config = dict(
    dataset='struck, bounced, scraped and rolled objects made by modal synthesis',
    num_classes=6,
    mlp_ratio=4,
    bias='qkv',
    qk_norm=False,
    num_experts=16,
    subsampling=2,
    layers=12,
    positions='conv',
    head_dropout=0.2,
    residual_init='scaled_by_depth',
    beta2=0.999,
    epochs=65.0,
    weight_decay=0.04,
)
Rows from block 3 of a small sound classifier, named by matrix and row number. Rows with one number within an expert belong to one neuron, the router's apart. Each number is 128 + 24 x the weight over its row's rms, rounded and kept within 0 to 255. All counts start at 0. Numbers have three digits each.
After each expert's rows are labels from the 100 clips, of 14976, where the router gives the expert most weight on average: "responds to" is what is common among them. Only what is clearly more common there than usual is listed. The data: struck, bounced, scraped and rolled objects made by modal synthesis. In brackets: how many of the 100.
# router: slot weights (model.blocks.3.mlp.router.weight, 16x128), inputs 0-42
# up: expert up (model.blocks.3.mlp.up, 16x128x128), inputs 0-42
# down: expert down (model.blocks.3.mlp.down, 16x128x128, transposed), outputs 0-42

# expert 14
router.14:120102150158121124081144078092130135140113157133116115138141170171142134144112117098133123143165096107111152186113072149170058124
up.0:057132129110105104156128153130142128126135122139161127157139127117096077130142126128140141125126127158141128115120128100122156123
down.0:114097130119072129123095126102160127173149130129120117075086130132143144127172175077135102109148186118153149110099129138164135091
up.1:085135123128113117171128181147156116124149090117128113161123126100103115135179123123139182098131144125126103085126136123049180134
down.1:128131086117087150144101183168147169123163127128087125081103094089152084132140146086099101124150158128165136131138207138108175075
up.2:122126126084158139160106190160188129124139059123128127119104104089097103106159135113132138130141139126130112075129141129110189128
down.2:138092082125117148137107153132114138076142142126089127111128131097200115146132098126129083111126131078160118134117205149126153096
up.3:114128132133118167127104223154147156136153067089124117114122102094142108154129135119147132140151135129124110119115129070123206127
down.3:145147176130084092158115153155125168136123150133116097110108099090134101132101168124115120102133136094168131135163137164108155109
up.4:134135125136104122171131137145150145150131120104125146098080115089070127112145148104137102122137123130111104089150132125106142156
down.4:098143086132085125139130125153151119130118162169146096098127136114139064130103141136130112105138168114184146148167157151098156078
up.5:091126133150117159125129199126143143142131055100121130130112129089130134150175139117139147127154112135124098101075124103118192126
down.5:165155146113077139158122146162136160124129144136109098096122098089129070112088151120092088126161138112169130128165139154116162088
up.6:134133119147119130140116165163141142116186129143114128080119125129121105125131130104144107092117145136140118123147146140107160107
down.6:075092082147113126122157141129114122161132099105118153087098100110120160124160119145141142150120182130094119116123174123166129153
responds to: reverberation (92); text has "reverberant" (92); text has "room" (92); rubber-like damping (83)

# expert 4
router.4:103107115128123115099165068117135127112134114113148136126162164116090138104143063127128133167160154140110099107127137114138094126
up.16:129136086136144121144066157210149143096161116126093129107135124081112126128131137112122115109100160090119127131131204137114154139
down.16:123109071144104124129119119139112134128126144091104160117121156110155157156135093143123103128136138115120131124130166081148080144
up.17:115150088135169126144118144143124108071098142169129133136174140128108104120078131162126143070114173138148144111140176113122154107
down.17:139147116129079127135133108109125170139114192162124156120148166131152104121103129128131118125127132121157108124122136105124123088
up.18:131128100138110133141132122177169134140166113123122122114118114100110156108143153131110106126142192158126157075138154131131140109
down.18:099139000178126116108164111129125163128134162132114130120126174106137133130142115133148121146151136096132122115158168106108115111
up.19:127104138104117137210125163164174128109128131151139117113140117134093098126117123115106143120109139112150158143122124133102162105
down.19:106082212136166166109097150129125101114110090121128091128124126129135141158168130123137130128141140131119140119142124117121146090
up.20:123148117120131154153126166124114086133103116120145143089125112115136151113147203163121150104128163126126133110110128113115163136
down.20:121114062144107160141127128146152148112144135153107113107114121133127123132145073120145117146123122128149113097131199124134138024
up.21:131176133109140147132123208176118093139127093097145147121130093095130136110138146134131177111136127121113124121142124085063188139
down.21:151115183136128151139110147142149151088136101135104070129114086105131121115131084117097121146127113148130124102166158143152146092
up.22:132148089127150130128109143151096117127159140126128182129126105117127094109053135155143131116106105183138107126105172092150153115
down.22:123111023152073131126126123135165194146155160142116129085114159115160103124123122126154091135140144112144084128152187123142133125
responds to: rubber-like damping (88)

# expert 11
router.11:121157136131171072103121122138155123144123139108103131152101141124150136125114108138151113130143145136114128098166134131111081158
up.16:133149140095134127081126134104148096116119140139140141131109181174165081130127137110144126133124125146143096100131119113131143128
down.16:123094180121100110147108102151122130148098144172128123109136124151133088120074135149089128088115116147131153148153101168173120118
up.17:129141128123119133105120137130130131116114137162162127100142176155173050170142148077134125121148135124196137125074123133134144107
down.17:094123124117094110130148131146112170137130143169148077120127131153126080132150132122063110098136141133149193111164144175138136090
up.18:169089121140128130206122127149117138135134095118117151129143075057123144134095143187040113087141135130111145169125141116179125133
down.18:094130173129108122123133125110133121162128121062127175139109128131131138129137169129155128106151127103059096127159096132112127178
up.19:128124131089086126141145125130131119132141152133134127066100128148128098096130158146134100123124110135137118124113127143151124135
down.19:141129118128138116120115095144139126122141118168108074141095089112154103098128143134105109119160145151147185120155111182112136093
up.20:128137128123116129097208126104104098131120131143158147159124143146125136149111137160101151126118109105139182127097118052159128128
down.20:087130122129106098108140072130131128108129132165130077127083127126127121125145122129121125148169181122164157070131136148126128105
up.21:124123125108074134122147128124133126141149147142155168083104138140121108117138177131120099131124117113159122119080130112138131127
down.21:134135134132129119143120102137123129104123114157110084148131076120135112105128143134096104127134128159142168115160116170105122106
up.22:128114053124100180127158143136104129111130112166141158122167142100087123122140128129116123117114109120155134085061189104141166106
down.22:126185093130113126136139143123118136128160133086110159123131118093112148128136149093135119122148141122093099120124128091127168153
responds to: plastic-like damping (90); one hit (84)

# expert 8
router.8:132153118086103089098137118131102148116142150131101121170154121115140117141132107148099113122136128145118165154094121110138094125
up.16:138129127131140131127115127101130114139136139127117168122112165140136129129149175120134088111147101147118126123126125147142127148
down.16:144128066138124147143184149143098097100143133131097147122151122115134126119080103189120122142117081093151110168175170074135137152
up.17:117089114149113128120113167088158132127136110108126168117104134077111162112134123120168110140123137108128099093128163123149153125
down.17:135104100136127127124121147108130128104177140087092168115128120076144158121116079127121101126112135132122090135102178108124119140
up.18:128141129143135130129120123116128117137130134138129134124115173148149117142158177119134113102160106147128140123123124183123124128
down.18:127125071146120140139152155150103114101132139131089149119147125110131137134073091205080130112116083114144124173139171068133141139
up.19:167125096128135137175127136215116144121102083147136099077168129071109127121135119114127127128128153172128161128147179168139133104
down.19:138153087164121132109134128130122138136128137101107151102100124094153157125166162111137094158174151094133118135111144131116122131
up.20:126121130100123134121124137087130128110105130131113124099144147138124128153119109166084083132104154165131134100131126107167131124
down.20:142134057139128126147147172130128135139134096131118147123142079120204118112140146127130113119128117117141071133153187159098157119
up.21:131145135120111131151135138130121126130091125115126123060126133129119119150174135129101095109134142130137109085125120109122137136
down.21:127147020129127131130161174141118123130131115134118139098141082109177105114131132140107132137132140112160122145149203134083156114
up.22:098138112091163127088126124091125111087134144167141133177155206151141110123084093142163140149146123144137137126121129097141128115
down.22:094138040125108130085132149113135143138121144151148117103108165141196129126109135120147112122136164160150150156137179115154142117
responds to: bouncing (62); rubber-like damping (49); clipping (28)

# expert 10
router.10:126131130172123120140130087100102143126152147106105154141099147135154148136141145119129098118124084098120120126144116160133091143
up.0:104125139128111126126099130131181156125150110128127134174131137126129114108129084130137157148146120099159127102135122119104146114
down.0:103102096136144148062114113089149130129100115151127104148144171139175148173160124120135127126129141151129166127113123129125116105
up.1:067105115209135115140116105121121134135099145127141158139147171125127127168146135112170130108174127056127119127139131138133108122
down.1:111120180127119085125139143112128171179137129120150138153125152148156133174135160139171161136080124127127073135119078128116138127
up.2:107083123133128143132072126124106116126094124128163126096181151138154118184172150113127157081129145128133137142065127113188141125
down.2:112151111112107053170174116157118144160131152134156144123123131167120121133114135135128116129100131102118109131148147147132105140
up.3:134189110116123127133170117158108117148135107119119144116174092115097151066122109212098134159140106145112135122191149118102123144
down.3:149160090129155111143145129176136116112122105157092105104178094094135089107125118128127121115137119108151108100134177144120149108
up.4:126116144130092159092093172105151115135127109123120138126088099137156143151154139095129117111158123142145140139077112151128182117
down.4:110120117107153148114125124138191128107128129179150131114071143182154119135086086122169119133132133113154102110140148123141125125
up.5:099165133111135131128120177149177133143139106112134121124138076101113121100110124119133168131157129141123159117138126123081162129
down.5:131109150100112076144115152132127132118099126127108123132089121134179124136125136131127094111116152114127126115167175146138130135
up.6:095129132128105109174126127127136102136122109108102116124114083066102134067107131162119132118116144129097104115132124143112127144
down.6:091121095125128105120123110142128126130156132155080093133103134125144077138163129124136144078181168106141161093108132160114133109
responds to: reverberation (91); text has "room" (91); text has "reverberant" (91); plastic-like damping (47)

# expert 5
router.5:136142117143189085142128113155131156112169158127116173148123124117104109128144127130115129120159091136107092142117146111113105143
up.16:126094077089141121111119113105139093142129113126120147111146134094118153098113114135140121116120198132116117110149166131178116138
down.16:094121054142120134136122155128100147092186162138141120151121167144154122139154086134158132122151111146161133110124156084121135124
up.17:149132107158110134120066112141146127155132134123118133132094159139198144147133173107137136097130109162144137137112128203130113142
down.17:119125052165089159153147140142111127129098128128126137127123176147151137184114112164091186087106108116127148145093152115095131149
up.18:126128127134052145117135148101117143141105125129170124128148145126151122182157159124108131110122155126173129152084122094127149104
down.18:088123128128109112120120130131140127133134129177129060141122093114130095111139133118129141100133155103151164117130127161119162076
up.19:172132140081133136128124149110182142125132102127117114103154109144132126125106142106096086112116132131119123126111113161138144141
down.19:130098082141087139128143101117121096164128153142133111132137167133125135132100153144107163113119124131124165176144125125127099120
up.20:144154129131129149108117145122196158127107118140140093121129145137131122141132130057146125125128164121163135114135125142128150100
down.20:123094075134082151127134132135104129132146138167108065126142149130136099151121128153066147106141125140163190160139157128130135087
up.21:106132126109081115119130108130109105168101121099135161117128135107113150130141134124127142127147138115116128142092123102135114133
down.21:150126134101159081113099111113139122148110120087112125142129122129121168121149120092154109142090135150106121119102122133154097155
up.22:108154131132130143102111161117205128121114121128136125116132124124128107136160147056154126104140188119151134100097125111113167089
down.22:115090106135088146128155130129110121112133149182129065126143130150131089141102118164070133115117127129175183154147151130139132079
responds to: repeated hits (71); ceramic-like damping (59)

# expert 3
router.3:089109118134162182094169130085116106093126105166164105155123133151110168152139091164126159130098100122167135112123129124144133136
up.0:140145131142113113197129107198093133131102131111123134107200099112079128159138179118060118098131133105116136141086120127098122130
down.0:120098102111120122074119144103135131135143156127116100110120116128124138125140160110149110128098160132132127129155133158121134108
up.1:112112089129127127131129121130128119176130136129126146075038165127130128122128127110165125144123162151125109131157147119155093107
down.1:134136021084145109162085126179202132133072130135109157090066136093150128128113183119118120142128187121139112132101188129127124122
up.2:129126112134088083113132104141120127132090148133144131092196135134143134141154133093139118118110153138129164159082127119129091121
down.2:127104058114128127113126135131174157135150136118073126094125120082069133107127126101131128161113143130125113124119184107148126130
up.3:174130094124136126119100087127128151123146175139092137128124186133150124091098130071140089121128122154124126137133140146149069121
down.3:155144091092143100143104113131140173129128165093084164124131145100129106123114145095116075133135138119086118113104138115136103157
up.4:183144133110129122135092149127112154125145117129077116138118119128169109155135182068122087130126090125129101145097120189133145149
down.4:134140074115128095131126129118136129113126147097093133138115119096125160074123089132097118131118134115062108093105159132123121192
up.5:167141128127125130171096174150097146129139101123102129127087100071140119177144166124092083067124122126132070087109140180097164137
down.5:142130133125096105139121145127143178121132141075057101113106107093165137111152122099124106122140149134092118091125150142119139163
up.6:132178137096137129209113171234134133125100092128122125144140073086117105160128141127117134093125149099132126135131125106065175122
down.6:158158166111089118111122125106134156129124145122103131131117156128147129134128139103123073122144124140138131122107127136154145131
responds to: one hit (96); glass-like damping (78)

# expert 0
router.0:124102127152110093155145088151113169109160197148124110106115156142124092131133149100134118101135114115125115141137130173116095115
up.16:081126117128127108105124129109120096130140136120101153177125128114087138065091131131167128134122133118100122141168131131115124136
down.16:135088127172153114137090165115088127123108128137161127132134140152106137192190126130137146086060125108136125119097128157074133099
up.17:071140142142110117160164132114113109154113119109111133153121095098066138095114142144130150102137113082093114101174113144080140149
down.17:161098128147128123104098145118141154129135129101124145132130139142159146152165115095149121126126106127113124111104127117118109154
up.18:119133113125157112105122131120122105135146128118111158203126122112118164066092102141141136146113125130112122130137137122118116151
down.18:108094131159149129140110175131086126110111121142146110138135135152103123161181115124129155094084124115143125117096130142096162100
up.19:113127133127130135121134129109088113124129125119132180162122109128128134151183116173151157150128078126127100163103125081142142131
down.19:127150237127119117161132134117103140146109105137122115165127133141152146133144134151136122123133107181138134097108064136170148127
up.20:129119113117116133131128155115113131105098085137143102162173120089109157123109078129162193155119123127113135145143141088164161123
down.20:101152052111110150150135124124139104129125123151112101120129126106069131118118118134099121122131153101157146128133179124149137098
up.21:136130096141124135125148126130091125151131067127126121123152077081121167113107123191110150127126159134123153126144158129168122135
down.21:105153023146122112129159128124115107122112094154122087137140086100123142110138111139130128128128163083140132136150196161143153080
up.22:128116127124117130141108173153116164106169142139114110103128123116120111127052124131071103110127144115139171127147160129124158100
down.22:132102203116126131104111130128135136098162130105110097114116100085127156097100084122110131160121136127108117134134160126138116159
responds to: wood-like damping (98); repeated hits (55)